Weights of a small encoder-decoder audio transcriber.
Model: 8.7M parameters, log mel input, encoder norm groupnorm, encoder widths [128, 128, 128, 128], decoder width 256.
Training: soap at rate 0.0025, 4100 steps, batches of 64.
Data: trained on Morse code for random letters and digits, with fading, noise and interfering tones, 26041 training examples, 10.1 epochs.
Rows from block 6 of the audio encoder of a small encoder-decoder audio transcriber, named by matrix and row number. Rows with one number belong to one channel. Each number is 200 + 40 x the weight over its row's rms, rounded and kept within 0 to 999. All counts start at 0.
After each channel's rows are labels from the 100 clips, of 14976, where the channel reaches its highest value: "lies over" is the class under the peak. Only what is clearly more common there than usual is listed. The data: Morse code for random letters and digits, with fading, noise and interfering tones.
# convs0: first width-7 conv (encoder.blocks.6.convs.0.weight, 128x128x7, standardized in use, each kernel summed), inputs 0-127
# convs1: second width-7 conv (encoder.blocks.6.convs.1.weight, 128x128x7, standardized in use, transposed, each kernel summed), outputs 0-127

convs0.46,189,167,169,164,173,195,194,82,218,169,232,220,199,200,197,187,217,223,190,224,248,153,133,231,267,228,187,232,231,221,170,188,184,184,239,206,146,293,223,164,199,255,247,263,254,251,295,234,171,194,183,180,180,150,243,224,201,232,209,242,192,195,152,226,220,194,184,137,247,115,254,181,225,150,129,170,142,196,180,173,230,240,249,206,189,170,251,181,228,227,226,161,223,196,220,277,284,179,244,177,146,149,260,196,153,234,87,215,198,171,219,210,279,201,157,243,210,194,222,205,209,226,194,270,237,234,240,249
convs1.46,201,271,206,280,301,210,202,162,159,170,136,270,246,215,209,224,181,243,159,155,185,267,251,249,199,211,243,248,205,191,252,249,186,149,166,198,181,228,194,229,200,223,215,232,193,200,155,166,190,260,148,171,227,193,152,179,269,238,244,185,234,180,276,156,254,152,241,222,294,228,225,210,205,254,204,266,238,222,242,231,198,204,205,201,239,144,188,183,217,198,220,198,127,192,171,191,124,262,311,183,127,265,181,222,233,191,208,112,236,197,183,174,177,178,209,239,239,197,178,212,140,230,155,180,150,209,212,250
lies over: the character "2"

convs0.97,177,180,184,242,201,156,213,190,213,217,173,205,221,206,187,187,214,229,215,199,192,267,225,240,189,205,236,158,186,189,130,245,197,204,250,192,96,170,291,236,227,218,194,201,247,227,304,229,185,358,226,183,196,175,172,177,132,201,144,189,188,187,203,240,182,213,223,185,227,143,225,278,263,189,284,151,183,179,205,138,200,179,201,263,147,225,178,135,305,212,233,197,194,217,183,187,175,200,200,183,245,184,182,152,240,182,290,177,279,207,171,205,254,199,266,236,209,264,216,195,234,234,217,218,273,172,186,211
convs1.97,166,243,166,235,207,195,202,237,200,130,170,223,180,241,241,196,157,152,219,165,249,162,223,180,185,195,189,161,182,155,271,188,110,128,149,193,181,154,199,171,209,129,186,212,161,183,197,162,138,128,225,192,248,189,198,151,240,207,233,144,183,253,225,210,211,247,258,208,214,270,224,218,271,174,153,275,169,175,213,237,253,184,268,161,278,169,187,184,77,219,257,245,218,177,160,186,159,203,182,155,119,131,231,226,194,171,85,207,182,156,234,193,212,187,147,228,216,218,180,197,175,168,179,231,226,204,221,258
lies over: the character "6"; the character "4"

convs0.77,199,194,219,244,193,193,204,204,220,250,184,188,204,216,225,151,181,257,202,205,177,165,220,224,111,160,237,217,211,164,174,212,191,230,195,212,136,191,201,186,135,182,244,148,287,196,285,183,228,272,220,217,212,248,202,179,188,142,216,201,203,96,250,212,218,280,242,167,217,206,225,224,217,63,319,219,267,134,251,217,199,186,166,246,144,207,149,177,252,178,164,188,167,223,155,239,231,192,197,205,174,178,243,190,229,152,217,132,168,202,208,182,244,171,267,251,193,249,186,194,250,264,193,147,277,162,179,205
convs1.77,171,181,147,107,163,212,215,210,207,127,266,158,217,185,197,163,123,140,205,349,182,168,204,188,222,265,235,224,174,214,251,184,203,216,244,254,170,193,203,177,299,203,217,135,242,175,218,211,152,167,215,175,131,171,170,122,187,171,229,172,213,279,184,207,208,185,237,208,169,139,184,205,183,179,215,187,125,193,252,213,188,130,182,213,175,156,194,186,173,149,240,183,232,197,161,199,157,125,201,159,192,230,171,194,153,264,266,116,223,203,189,293,181,173,204,194,207,154,190,225,226,225,234,172,197,227,250,145
lies over: the character "6"

convs0.127,197,182,293,214,244,199,217,172,140,149,220,251,229,191,218,115,210,163,282,229,217,160,198,182,147,200,229,197,242,208,185,207,206,195,164,232,173,167,187,189,156,209,266,153,217,163,232,179,200,230,237,221,142,175,188,233,167,177,201,177,202,232,129,133,261,133,256,192,225,209,204,86,196,269,210,184,222,185,244,181,169,247,218,235,209,255,173,237,244,194,277,206,161,154,258,231,270,242,117,200,177,194,220,202,238,204,183,202,200,154,232,168,208,200,290,264,186,193,170,188,197,269,152,217,126,245,263,104
convs1.127,188,155,106,142,170,203,158,171,148,171,176,179,162,129,91,200,136,172,171,256,141,266,225,157,202,200,169,200,173,217,193,190,158,280,173,220,135,228,234,203,191,203,144,214,174,230,167,228,175,222,218,188,195,184,160,152,179,203,188,190,125,160,183,228,191,197,231,201,243,210,205,156,186,207,121,263,185,185,186,253,181,235,171,192,259,224,179,235,137,190,252,130,143,142,287,113,208,202,228,290,201,177,188,198,153,131,231,248,224,211,181,169,178,140,179,175,207,123,163,193,168,156,158,186,201,159,162,152
lies over: the character "x"; the character "v"

convs0.9,238,156,203,188,201,145,214,206,240,181,190,196,189,181,173,179,258,125,169,234,183,201,185,203,162,211,239,226,231,233,125,190,145,249,231,195,218,144,189,193,231,224,276,248,254,184,226,242,263,181,153,200,202,199,262,203,264,145,160,238,195,192,151,202,143,157,286,268,229,198,203,187,202,190,169,247,179,162,191,178,193,166,179,145,166,165,165,167,203,180,167,60,179,171,244,175,198,199,255,249,266,197,174,215,239,173,281,238,179,180,162,254,184,146,158,227,133,203,221,180,192,176,260,238,67,149,182,172
convs1.9,139,165,135,324,192,223,180,174,147,175,83,178,204,142,177,219,208,201,196,99,168,186,231,186,167,129,160,238,310,205,135,137,208,175,189,251,238,191,139,162,204,184,177,233,155,153,155,248,172,176,255,266,312,235,230,209,232,208,222,234,185,215,177,190,186,229,165,197,144,221,167,246,207,177,221,199,150,267,172,209,148,174,197,192,198,151,179,215,183,202,207,218,224,134,133,188,185,178,167,187,199,198,276,181,186,205,197,142,163,168,162,196,253,190,220,244,230,255,249,196,152,186,191,199,211,150,201,204
lies over: gap

convs0.69,192,175,238,217,233,154,240,192,212,208,187,123,167,223,215,209,200,223,189,175,184,130,207,181,128,216,175,193,197,207,216,235,166,156,209,174,182,137,184,207,157,199,221,176,137,235,197,187,171,157,226,220,257,178,207,207,170,144,194,188,144,219,220,141,220,304,302,293,209,255,229,229,258,199,196,193,194,173,274,261,228,229,178,275,170,181,192,204,182,185,218,165,147,140,162,229,159,240,180,218,298,157,175,158,237,208,221,191,260,246,116,202,130,216,213,190,106,182,161,174,138,153,228,155,150,211,114,150
convs1.69,266,199,199,207,158,302,201,128,185,210,231,302,199,233,157,207,173,193,191,163,243,215,103,225,241,205,236,179,250,163,176,130,161,178,153,201,168,224,207,266,221,157,239,236,218,175,119,183,167,192,154,186,219,158,171,249,208,163,192,160,218,222,121,216,223,153,198,167,231,285,242,117,217,173,131,174,217,283,225,281,219,213,192,176,190,201,165,180,243,175,189,234,124,151,155,156,252,276,204,218,199,202,170,193,133,201,166,252,156,189,208,196,260,213,197,201,153,171,183,163,251,190,261,207,204,146,207,215
lies over: the character "i"

convs0.0,206,191,207,212,163,146,192,185,153,187,180,201,163,198,238,120,214,187,198,161,193,137,161,230,113,232,228,192,169,250,116,159,167,161,181,173,206,239,180,200,126,205,231,196,226,220,213,173,237,173,163,201,150,210,170,243,127,221,249,183,198,184,194,132,221,158,211,197,223,119,158,180,156,194,189,142,177,180,284,186,209,211,170,162,185,168,199,178,146,206,195,182,210,189,153,191,133,234,210,185,140,161,194,167,185,205,128,240,210,231,232,235,178,188,108,164,170,225,180,236,323,185,210,175,383,189,198,223
convs1.0,240,176,192,259,224,175,266,201,169,255,292,230,180,201,183,235,145,156,214,211,216,171,291,129,136,224,232,159,190,183,225,153,141,142,233,200,211,137,214,168,155,132,155,151,153,170,217,215,173,234,217,213,208,257,162,237,202,122,225,221,195,184,194,201,235,235,267,266,194,221,228,230,279,219,253,238,217,168,249,269,210,136,193,219,140,219,239,160,200,194,173,219,239,223,143,183,126,106,166,226,191,126,184,181,231,221,211,154,124,219,165,178,132,157,213,219,206,185,226,189,228,179,189,133,170,189,170,141
lies over: the character "d"; the character "m"

convs0.121,199,164,247,151,180,163,190,242,173,116,196,193,193,160,168,231,180,190,251,224,210,207,202,145,145,167,157,134,222,217,177,164,169,272,199,248,155,197,258,195,135,149,300,244,190,120,134,202,204,194,168,247,168,239,161,205,270,235,208,259,185,225,179,171,240,216,221,100,245,224,199,210,184,266,165,228,273,215,175,208,217,173,240,239,247,192,142,255,194,191,247,126,193,225,283,175,203,234,191,258,173,259,252,236,163,237,168,182,217,144,190,152,187,138,181,192,215,205,216,168,153,170,194,254,165,242,217,118
convs1.121,146,164,194,145,199,202,168,142,197,167,206,158,178,183,160,172,168,146,142,200,202,175,171,182,154,133,142,194,179,179,196,206,183,108,195,171,176,209,191,222,205,155,217,190,254,252,194,183,222,151,179,199,182,249,203,153,183,202,182,200,169,246,192,227,218,211,210,191,169,208,193,228,208,204,192,179,124,223,221,208,266,275,253,187,238,265,242,290,194,215,297,328,225,199,256,205,98,247,188,118,183,260,212,257,218,176,232,361,230,177,228,216,210,183,163,202,184,175,182,179,205,226,216,166,238,160,178,177
lies over: gap

convs0.37,188,210,212,260,202,141,182,113,189,182,193,215,141,218,150,183,220,163,225,214,238,206,155,196,231,208,164,166,203,240,159,162,161,236,217,240,173,211,223,181,186,185,189,163,193,185,309,220,177,284,192,151,129,268,200,175,178,203,137,237,168,188,189,232,179,192,201,114,202,144,217,166,168,227,220,198,109,140,191,217,214,177,232,165,166,187,211,117,166,194,252,104,207,218,282,235,235,275,210,147,208,152,241,257,172,271,170,219,188,159,181,147,202,182,190,162,205,275,228,207,287,264,174,285,174,220,206,173
convs1.37,176,197,211,249,232,214,206,180,269,169,294,166,142,241,194,203,176,184,157,284,199,199,157,185,169,205,219,134,149,199,219,188,165,221,180,172,163,213,233,272,151,257,163,261,241,230,167,201,219,147,251,229,244,236,202,219,216,172,205,189,268,179,198,213,228,105,258,240,248,202,216,245,247,149,205,204,281,176,197,180,128,206,183,264,229,223,178,205,307,166,206,279,149,239,187,214,166,194,295,196,166,183,97,180,211,122,292,216,259,158,203,153,213,184,224,213,178,237,192,215,167,208,205,206,177,200,215,195
lies over: the character "6"

convs0.94,228,220,143,240,248,252,198,247,251,149,215,190,185,220,223,213,162,171,255,200,215,248,179,213,211,228,224,273,203,273,218,150,188,227,248,198,73,106,185,201,144,163,189,185,192,263,228,217,191,193,180,233,277,243,187,205,192,175,189,201,238,235,205,226,246,156,181,230,141,257,153,251,176,208,213,155,199,181,226,143,143,189,166,177,196,211,253,148,202,140,146,32,222,221,168,143,174,237,235,244,172,139,230,163,203,211,266,217,182,212,238,254,226,180,180,209,176,146,210,214,237,161,166,163,173,214,162,189
convs1.94,175,238,189,264,161,142,180,251,216,218,271,93,165,163,174,168,163,184,175,225,158,157,237,155,202,177,152,230,213,202,204,172,191,200,213,197,240,178,161,279,141,144,231,226,223,235,241,186,283,244,184,204,169,120,216,118,234,246,183,213,278,183,185,187,203,233,189,190,246,218,218,194,213,220,202,239,211,206,216,235,165,193,179,209,185,187,150,204,166,230,121,194,188,110,274,266,271,103,217,193,166,125,206,215,191,208,182,113,260,211,181,136,257,260,163,247,201,221,235,236,226,185,212,230,149,182,166,152
lies over: the character "7"; the character "l"

convs0.102,194,319,213,225,177,264,184,140,242,173,243,247,272,242,151,165,201,152,143,168,165,157,179,221,218,223,194,229,152,190,236,193,178,227,243,174,236,167,158,278,158,160,177,216,126,245,249,197,201,269,221,165,181,215,151,219,176,203,197,212,162,236,220,210,266,153,224,265,208,266,243,171,247,182,217,176,128,248,179,141,151,213,224,180,172,250,223,179,189,240,158,235,218,231,198,200,229,254,147,173,233,161,215,173,253,197,257,228,185,284,166,143,236,149,204,224,231,115,215,173,189,124,252,215,150,179,263,219
convs1.102,187,189,173,268,177,90,198,202,183,236,128,190,222,227,222,214,153,188,155,250,225,170,206,190,170,190,163,163,148,211,182,207,208,143,175,257,250,228,209,131,160,168,203,144,141,231,119,226,139,193,246,221,210,206,226,196,228,237,244,150,227,71,180,213,139,277,212,187,141,146,159,241,153,210,161,228,282,189,157,202,176,238,212,217,165,226,189,165,200,215,176,195,239,227,179,233,115,226,173,131,162,242,227,216,146,178,174,301,194,174,215,203,211,244,181,257,235,231,182,123,206,169,182,239,175,162,190,252
lies over: gap

convs0.44,200,221,229,249,166,190,226,226,144,254,265,220,188,238,204,192,153,207,238,229,216,211,217,214,190,203,162,221,169,204,180,260,190,219,205,230,148,227,222,196,208,136,163,196,218,244,230,181,199,187,174,181,119,169,205,177,123,259,178,112,176,207,219,191,242,155,144,224,206,164,217,112,176,327,273,217,162,225,165,227,191,241,181,125,140,218,193,250,250,206,265,173,194,276,214,188,228,261,222,118,245,109,221,205,236,186,167,242,226,155,116,138,172,248,191,146,192,166,177,251,234,223,274,195,160,206,180,186
convs1.44,186,164,244,177,255,205,225,189,215,162,197,216,198,104,237,203,205,210,206,182,219,158,149,215,174,223,185,143,195,184,280,163,104,242,204,241,254,129,212,205,139,255,211,230,209,113,150,223,191,184,228,211,85,261,207,155,189,199,194,218,189,198,203,188,157,186,244,197,145,226,211,246,159,90,111,201,253,193,128,126,185,207,240,192,229,148,208,190,233,199,186,190,237,242,224,205,122,187,154,287,182,241,205,144,174,199,264,270,203,186,178,182,204,142,185,173,174,162,138,150,209,174,171,179,239,212,196,244
lies over: the character "s"

convs0.45,208,143,233,119,173,181,180,215,194,165,173,172,166,215,171,176,238,272,246,250,205,153,200,198,260,221,173,226,247,184,181,293,132,134,220,190,172,232,280,157,198,210,238,191,248,208,190,193,169,306,193,177,165,260,215,191,215,214,173,169,139,178,202,282,267,160,158,185,204,135,248,221,151,295,239,210,199,191,107,160,224,173,238,245,193,182,198,161,170,215,222,98,176,233,255,223,209,219,209,161,184,170,207,196,147,206,196,145,252,158,207,158,270,254,209,174,187,233,162,209,206,199,176,238,178,236,111,174
convs1.45,111,163,159,238,247,197,191,160,135,206,161,164,168,204,213,199,150,279,129,193,245,276,155,216,181,189,231,52,191,194,157,244,152,227,214,203,229,145,170,235,163,205,137,265,133,194,216,154,207,125,144,228,226,178,189,180,159,162,227,164,199,226,195,190,203,194,262,166,196,287,240,201,191,165,149,210,249,195,244,253,176,234,268,164,168,246,223,237,250,257,195,228,191,235,245,182,207,203,230,134,197,216,100,143,201,212,215,181,230,150,152,232,191,184,246,211,211,160,152,167,193,166,178,174,167,189,196,224
lies over: the character "6"

convs0.32,204,194,239,207,191,98,208,160,202,164,172,199,163,183,120,168,190,210,203,158,164,143,207,147,183,182,186,222,177,185,188,218,179,295,232,244,203,180,197,216,262,191,198,235,249,283,169,273,227,146,204,167,122,223,210,206,193,231,161,257,181,218,226,161,194,160,156,168,286,169,166,150,218,147,206,150,165,240,146,217,209,235,199,183,249,204,173,214,122,154,266,177,201,218,181,161,224,222,203,134,135,162,201,202,251,243,103,201,209,198,229,263,193,234,80,178,172,224,222,216,296,259,159,218,183,239,230,201
convs1.32,189,248,250,190,226,169,242,190,289,237,223,229,239,264,258,219,266,136,156,270,262,229,173,248,233,162,238,229,188,162,198,249,183,195,182,238,211,158,151,213,138,226,266,240,233,214,232,132,166,228,240,169,231,320,192,253,255,278,269,207,193,157,199,152,186,190,163,218,180,175,193,260,209,202,264,223,235,142,192,174,194,232,242,213,180,146,188,162,227,240,176,197,121,206,214,203,175,180,239,232,212,123,159,199,196,160,306,209,229,171,218,215,176,166,185,167,141,179,164,155,162,210,190,172,146,176,159,161
lies over: the character "7"; the character "b"

convs0.122,204,149,155,171,201,154,253,201,175,216,221,160,242,205,192,232,222,252,217,212,194,186,263,140,147,141,145,226,206,223,212,186,217,114,225,244,200,252,273,186,138,231,240,190,250,166,221,205,130,250,194,192,312,259,190,175,223,209,147,217,279,236,147,188,259,176,258,125,235,216,178,179,164,142,180,194,186,227,261,225,124,189,203,188,253,130,182,235,203,196,194,194,190,237,190,180,249,210,180,257,174,228,196,209,199,216,261,192,265,231,237,217,140,97,221,223,177,161,179,169,154,213,229,233,240,263,260,130
convs1.122,251,236,274,214,238,251,201,194,224,247,240,165,195,166,240,215,212,166,224,228,192,181,242,214,262,184,183,230,202,264,147,204,198,175,228,180,192,221,224,215,229,171,214,222,181,252,195,261,267,257,241,236,170,193,183,263,208,245,182,233,208,218,331,255,200,191,194,177,136,210,182,214,175,351,255,195,180,181,195,177,100,128,188,261,134,238,213,152,253,199,185,227,185,160,187,217,263,230,192,181,239,240,179,184,122,247,214,270,177,219,123,193,184,184,275,202,214,248,188,214,270,190,186,193,185,194,214,248
lies over: the character "6"

convs0.112,206,187,218,193,194,206,150,229,197,186,116,194,220,162,150,133,126,156,235,229,178,173,218,224,200,127,260,114,228,185,177,249,246,229,205,229,274,259,151,219,143,200,214,187,156,103,228,229,254,180,271,149,231,241,165,173,178,251,170,167,243,204,167,230,216,266,196,179,169,202,265,222,286,233,189,168,221,239,218,213,196,214,189,253,197,180,247,161,200,245,255,255,268,212,180,226,272,207,193,176,171,144,219,173,185,204,243,219,234,221,191,197,229,272,305,236,244,251,236,256,241,227,233,265,150,211,200,196
convs1.112,184,227,170,150,186,130,208,207,141,222,158,223,181,203,152,196,162,258,153,198,190,145,161,182,137,148,235,190,139,151,109,216,110,139,188,149,203,150,238,170,138,158,195,239,135,189,160,220,205,238,256,276,199,208,198,174,157,197,292,221,187,166,219,194,186,177,237,178,220,228,208,154,185,190,186,184,176,189,213,217,178,190,218,177,218,207,243,172,166,195,129,166,207,222,169,136,198,184,129,199,156,214,152,171,143,217,223,185,105,180,134,145,224,263,227,274,280,237,208,238,155,158,212,309,182,162,189,184
lies over: gap

convs0.105,276,269,136,285,234,206,215,260,206,172,182,184,180,127,155,175,238,150,267,191,120,192,204,199,156,219,164,173,173,233,175,133,238,218,129,193,128,215,178,218,163,213,163,171,202,236,205,149,173,234,176,173,171,184,225,202,221,252,171,147,141,149,146,213,161,228,207,159,247,199,136,258,170,176,234,230,265,204,184,242,158,227,237,272,205,232,221,155,265,199,129,153,171,167,164,180,248,121,164,229,196,173,177,118,243,169,294,156,254,171,227,165,247,217,207,207,254,147,207,227,208,209,200,186,186,206,242,203
convs1.105,174,164,173,219,191,197,188,155,199,174,215,148,177,158,134,184,205,140,209,186,232,186,214,218,188,122,183,164,200,196,167,200,204,232,267,238,171,182,156,210,210,203,184,195,212,251,219,282,174,240,175,178,172,244,231,106,195,238,141,230,225,216,168,160,152,178,173,149,133,191,171,174,145,188,156,217,81,216,136,123,177,227,248,167,151,180,200,101,197,210,128,282,178,158,198,258,139,204,190,94,213,250,208,215,160,170,168,179,140,170,207,168,259,233,200,188,162,247,245,264,156,218,186,276,235,198,186,194
lies over: gap

convs0.99,229,201,203,185,162,122,217,221,201,241,223,277,210,157,213,201,193,159,210,118,232,228,175,243,236,174,196,219,182,170,176,141,205,190,168,193,128,224,235,167,254,176,153,168,145,259,243,155,207,201,206,113,117,220,132,194,253,178,185,166,253,195,145,216,181,242,222,197,225,241,247,156,259,212,212,183,200,224,207,217,130,239,239,209,201,167,118,122,181,167,215,191,171,229,204,154,134,265,200,205,169,249,185,125,220,285,277,226,200,220,221,196,232,165,218,177,239,188,248,183,281,161,225,236,180,240,316,176
convs1.99,176,167,287,165,218,185,202,92,126,174,204,134,191,226,172,205,184,219,126,158,157,126,216,194,118,182,215,185,158,164,147,215,181,179,104,209,204,201,209,177,175,138,172,251,215,190,184,201,157,172,209,203,173,249,224,231,184,151,230,188,207,218,229,179,176,224,187,179,161,224,202,192,196,236,240,222,172,256,217,226,161,230,146,185,201,230,209,242,235,204,175,230,184,231,207,253,194,209,73,139,192,146,261,164,219,167,147,216,254,198,233,227,214,222,196,237,250,285,210,303,126,275,221,278,256,168,196,180
lies over: gap

convs0.36,210,219,225,210,253,161,144,180,209,170,236,192,168,210,188,294,262,119,218,211,229,216,188,177,264,239,172,217,165,286,218,259,134,184,165,192,145,251,175,258,173,278,213,206,126,192,206,245,211,119,171,210,109,160,149,216,186,124,161,203,188,223,177,201,124,175,208,231,240,242,251,209,164,150,179,174,229,227,121,172,187,256,244,182,130,204,180,138,145,170,273,199,183,207,171,185,159,264,226,220,287,204,162,199,232,220,207,266,264,194,198,180,174,163,172,156,191,178,248,233,187,235,179,203,166,177,219,172
convs1.36,230,176,225,230,235,194,196,191,234,206,241,254,222,235,264,227,242,218,273,136,276,163,181,228,171,189,215,176,199,163,159,212,208,166,268,208,236,191,199,234,226,218,151,267,141,148,102,213,220,198,187,220,230,313,196,178,243,223,182,259,265,192,190,169,209,198,180,159,175,278,200,168,219,198,199,237,210,188,194,185,257,254,159,211,195,205,152,277,289,226,181,155,268,280,237,218,165,238,190,180,196,142,260,176,186,145,159,234,119,194,222,228,180,184,199,192,215,121,209,172,230,155,195,191,224,239,194,320
lies over: the character "8"

convs0.83,184,212,183,347,190,157,225,182,233,209,271,217,138,247,184,230,201,148,228,182,128,196,236,206,202,205,176,266,245,158,226,159,232,225,229,226,114,249,166,192,237,204,199,206,179,250,192,211,210,211,187,207,287,135,210,259,240,195,204,200,199,325,199,191,204,194,203,198,243,244,179,212,219,155,142,201,125,272,214,200,130,183,182,160,197,205,215,200,173,225,213,232,205,176,221,156,222,212,228,101,180,185,158,220,228,236,175,240,222,198,194,154,236,212,68,271,222,230,250,236,176,174,185,205,124,198,202,173
convs1.83,250,208,278,300,209,246,200,210,130,197,265,228,188,209,201,205,137,222,188,183,192,188,205,190,239,168,222,275,134,156,118,184,160,249,229,186,146,194,218,241,127,271,299,175,143,206,217,174,140,269,173,188,220,189,254,213,230,243,275,150,190,157,213,252,218,194,173,173,228,170,239,193,210,239,225,241,267,139,239,226,160,145,201,242,174,167,183,162,225,177,219,254,209,169,193,183,138,187,216,300,203,195,255,185,168,206,190,213,190,197,109,154,199,162,179,217,166,131,165,188,131,189,210,187,147,168,209,200
lies over: the character "4"

convs0.22,142,179,216,169,137,188,165,241,166,138,233,187,187,139,159,255,204,188,250,155,150,250,238,228,187,195,177,161,249,220,150,184,192,130,170,138,171,139,169,156,142,207,155,170,107,203,92,143,185,161,175,96,120,144,163,205,155,200,208,153,202,181,225,132,204,190,213,122,194,256,151,215,177,192,125,117,163,181,158,139,213,190,250,188,149,216,162,206,170,158,155,166,231,225,188,235,205,218,240,158,174,215,249,221,206,185,194,213,257,166,213,165,200,218,236,243,237,220,264,217,190,223,215,235,196,243,211,232
convs1.22,187,151,153,239,172,173,198,175,290,184,243,146,208,168,221,247,214,138,185,199,235,190,143,202,245,178,164,145,182,199,146,187,188,196,223,224,245,131,87,218,165,193,217,274,108,126,89,232,179,127,206,238,195,251,169,227,253,207,242,223,200,191,202,156,181,190,139,155,186,250,212,168,212,156,252,258,186,232,174,235,148,99,231,215,203,173,193,160,210,168,190,202,216,199,240,196,285,239,184,146,187,237,235,184,120,139,213,177,168,154,195,198,202,198,164,190,142,170,165,173,252,186,191,182,172,161,149,227
lies over: the character "c"

convs0.19,205,219,203,183,166,224,182,160,145,169,159,200,214,210,264,167,257,198,243,174,239,218,173,214,272,248,186,237,176,250,196,208,168,236,198,201,129,148,234,246,106,194,192,226,242,169,249,226,166,317,228,201,183,267,234,188,162,218,247,173,168,222,250,141,176,170,154,149,182,153,182,223,210,209,256,187,172,196,199,109,207,224,166,190,209,197,183,208,184,178,156,91,217,176,168,202,149,155,221,166,160,196,150,169,174,128,199,253,172,130,157,241,120,166,162,228,160,129,216,224,179,116,134,139,231,201,223,236
convs1.19,130,108,170,211,190,195,165,142,136,148,214,179,159,159,166,188,88,169,172,176,132,184,264,120,260,174,198,256,220,206,174,130,255,114,202,151,205,193,179,97,133,181,181,182,171,233,189,216,142,201,227,219,169,207,141,234,192,159,203,238,193,150,162,200,201,156,201,199,137,206,198,228,185,214,208,188,163,219,187,216,182,183,247,216,245,184,255,170,186,186,235,162,252,159,162,182,150,179,174,129,164,193,160,153,240,223,105,107,245,170,273,206,213,193,223,240,248,215,202,221,233,216,190,207,170,149,200,191
lies over: the character "4"